config.toml
input = "log_mel"
encoder_head_dim = 64
encoder_bias = "qkv"
encoder_dropout = 0.05
encoder_moe = "top_k"
Rows from block 5 of the audio encoder of a small contrastive audio-text model, named by matrix and row number. Rows with one number within an expert belong to one neuron, the router's apart. Each number is 128 + 32 x the weight over its row's rms, rounded and kept within 0 to 255. All counts start at 0. Numbers have three digits each.
Before each expert's rows are labels from the 100 clips, of 14976, where the router gives the expert most weight on average: "responds to" is what is common among them. Only what is clearly more common there than usual is listed. The data: babble in 24 made-up languages, each with its own sounds, syllables and stress or tones, from a formant synthesiser. In brackets: how many of the 100, against the usual share in percent.
# router: router (encoder.blocks.5.mlp.router.weight, 4x160, trained with AdamW), inputs 80-159
# up: expert up (encoder.blocks.5.mlp.up, 4x160x160), inputs 80-159
# down: expert down (encoder.blocks.5.mlp.down, 4x160x160, transposed), outputs 80-159

# expert 3
responds to: prosody: stress on first syllables (89 vs 24.6); reverberation (81 vs 35); /aʊ/ (64 vs 20.9); /h/ (51 vs 12)
router.3:076061122071095179110107137135175151123161127149114170145170157154110119134112184105146175108144102154132121086126119176144090150115104118074151055107120131124142134168111119110070121153128076109104145060165065110137113107096161178135080154
up.0:088094118160184134113166089111081124153097090134081132099112138158140088120137114135138143118090142104157027171127134131105163112113140149166131168153137134084147126146123094096075078135104153171063171120134161105180121111082125112120136105
down.0:113161161144105087154116123141141098102141137081142130107124131078111138185136164089146108091158116162110154117102164114158118161165107135126083089091107122168075125077092128106189106172173098137126106170148083073119148119177106138130142147
up.1:088149145159155116154108137135106071085166155153155105115134103157101110150119132114146138172112177127119092109110060117184114152095102070079090039181111134128147147154161139163138104147153142140149129113150137147131098107150102133038127100
down.1:129179163159091147153146142152108087119138139136205192155143111166125154106125084116046087137132116104148156138112109164110124094163146192113094140125177050095108169165158114085197155123129150187112105124164153125174084141143156083149120135
up.2:143106131131087104104132123113123134156162135135135137170114105118118132125130189119149136106130148123187090126051119126165090181117130089122199140136129154111148073124116212099133119158111126121110206163105140132148087111105133136155133103
down.2:128150103105104120158166103126106106182158210178109123114127117144145143131142107159152118127151100168181157177106156149106115140143157109149144142133109104098199108120155200136087123188135180063134196164170095167157160136136155186125190075

# expert 1
responds to: /æ/ (93 vs 22.9); reverberation (87 vs 35); prosody: stress on last syllables (59 vs 20.6); /ɛ̃/ (56 vs 16.1)
router.1:168110101116119118083108091077174129103160103101162110088165126142113193131101097184137152112092112087129117074141119127144088108140131136179095140127125179103107088146080162070090136093156082115159177102192090093111047118096131103093109080
up.0:066121116080093095177134135137145110125117112096149136075073154057168095114133140169207170110184150104106150086073123096136102117115172143136076137099150100178129097190138100142134113153092095162143200116100100124139141188188135154179151127
down.0:190151113124116147073074158111096137133133131208134107161191133156124118114171089055082068152112052167140104125141124158083167127178128124126096140143117124141124121119159127126080144088184146046097160125158119129096118067090117084106135154
up.1:144132165178188143195071094130157131136165179133110154090104104149151091119161140169186160096097137105134107076105149109114141154098111113154068143105136090126135071179135142063168149137095161162191154088060163120157112153111144137164161139
down.1:109148078065072094136094132110147088093061126127141104199161136135129155113123119070099125101154113127134168133144132176096159117091206140107185082095116096146165136120072072131132152170182093074053142150143080112182151115134116132152128088
up.2:146143137108147191109108150172109097160145086159165092112078165122166114138124098075149135089143157148170121096093093106134067166152062060085141047132084094133152166112161105115125121097165121143070173140150145137105098143100122164119133133
down.2:094162110094187097089071175070165118087109133097123131093050166114122148091130073127159118130162105126139125127201116109142134206127111153111160157149145049115149125126171118129093106160134119102072193111147135140103095127088153125118120136

# expert 0
responds to: prosody: no stress (60 vs 25.3); /t˭/ (52 vs 24)
router.0:160149108145101119194165108077126151123134165152146137135124101117093118184109109141129135073094133154143179130110132123113216159127129142097135107153081128125124148153068171110066115094074133146122159146096063171140117109106100073094132181
up.0:104071143043094141136117182090131138086076117150152151140137147125141154136121141108160197108115065124101118154130151070133164128182178088087132147079169048116158141129096132136108180101106143104121089079138175080106087141147139115121139074
down.0:127135149160137097124081106093142089128134102098127080119109162055121105159110132163126142125086176155170163087139120160166086152105113172145164125146136203163134165171107141138079087115150064104109157137146091159146184150111155124152089112
up.1:131109166115140181158149136180174119107108172126090190116154155161152124122152137094134215152145090154077085156113106133122129141134135157088135121062092109055137107195137122144122150142145112128054078138118096160096117170148097115119132080
down.1:137134147090126104108153154134119120121137151130138129126138093178091193115151154181162157130173131167101110114122117130139124158151100190136119187123058095127133146184193102145107184137146109093155166114124155123097079143121110086113129194
up.2:116145202135095167098139139147130112155169154091094148142046129139109092151122087153110125121111112148135091065130131148155107137096130128144136096134113108095174085083089115109151127136189136016121155153191124146154101111176155140145125131
down.2:123169116131170119097106054125083136146101094176142188207066108150036065080115155086106140167113084139116160128096126161119167096117116160159085134153144177144123141060108089123135112148162124111138094082171100166118137105110084155117078119

# expert 2
responds to: mains hum (73 vs 12.6); /y/ (41 vs 15.9); /i/ (34 vs 12.4); /ɔɪ/ (34 vs 13)
router.2:132141144141191145138120135185146125157108142168139118163156033125119149100123117132105132204145104117134111158117129172066138095062117166162095086087171088101077134142184133119069148142137115122134124160114172126150130130233159132083108092
up.0:143106142127175081060057176148100094134157110196175098142147142130105154166144177072148123119134164068123095080158162141085095153126096199128105122135143106115123148142112126136122136170182136148116102158148101119133108175172104170117129159
down.0:101120202083130140129179127125177114095135133077133134121138107138187155139185096187141126127143055173115145177125122094161087105146175113112134132108116137152120159144122188135140121144083092128179173075101106128138126085092153086157153088
up.1:094089081136096142152122207160134156066081152116088116183139129125121091142108095125080129106110119118142101111078098138128144152111122137083154124069099114140187213155171092161093120114088167144133115115202160151158168150176133171150155105
down.1:131225111102141139113108144099143128151121121141131140112163087133114168118127176163126127169150131133104126189138182152124128135111146175185074129184117098144088103153097149112139110204133138110143157156066141163117090154109134139116129123
up.2:144115126100084147138101158082196101111098103123176102150090140148178127111089116214171128126104089174104116063156112179064138169113116058119069110149104151076077072126132136146108145135118161104085147118131150101138126111115091106092089114
down.2:143077147181117137144139145142061089103118192091136120157103127085167069090109092090107111130138086132182103102108141063091133142151099156132146124142094144130146217093062137209152171145162101134124136105125087069095161086128189116118130135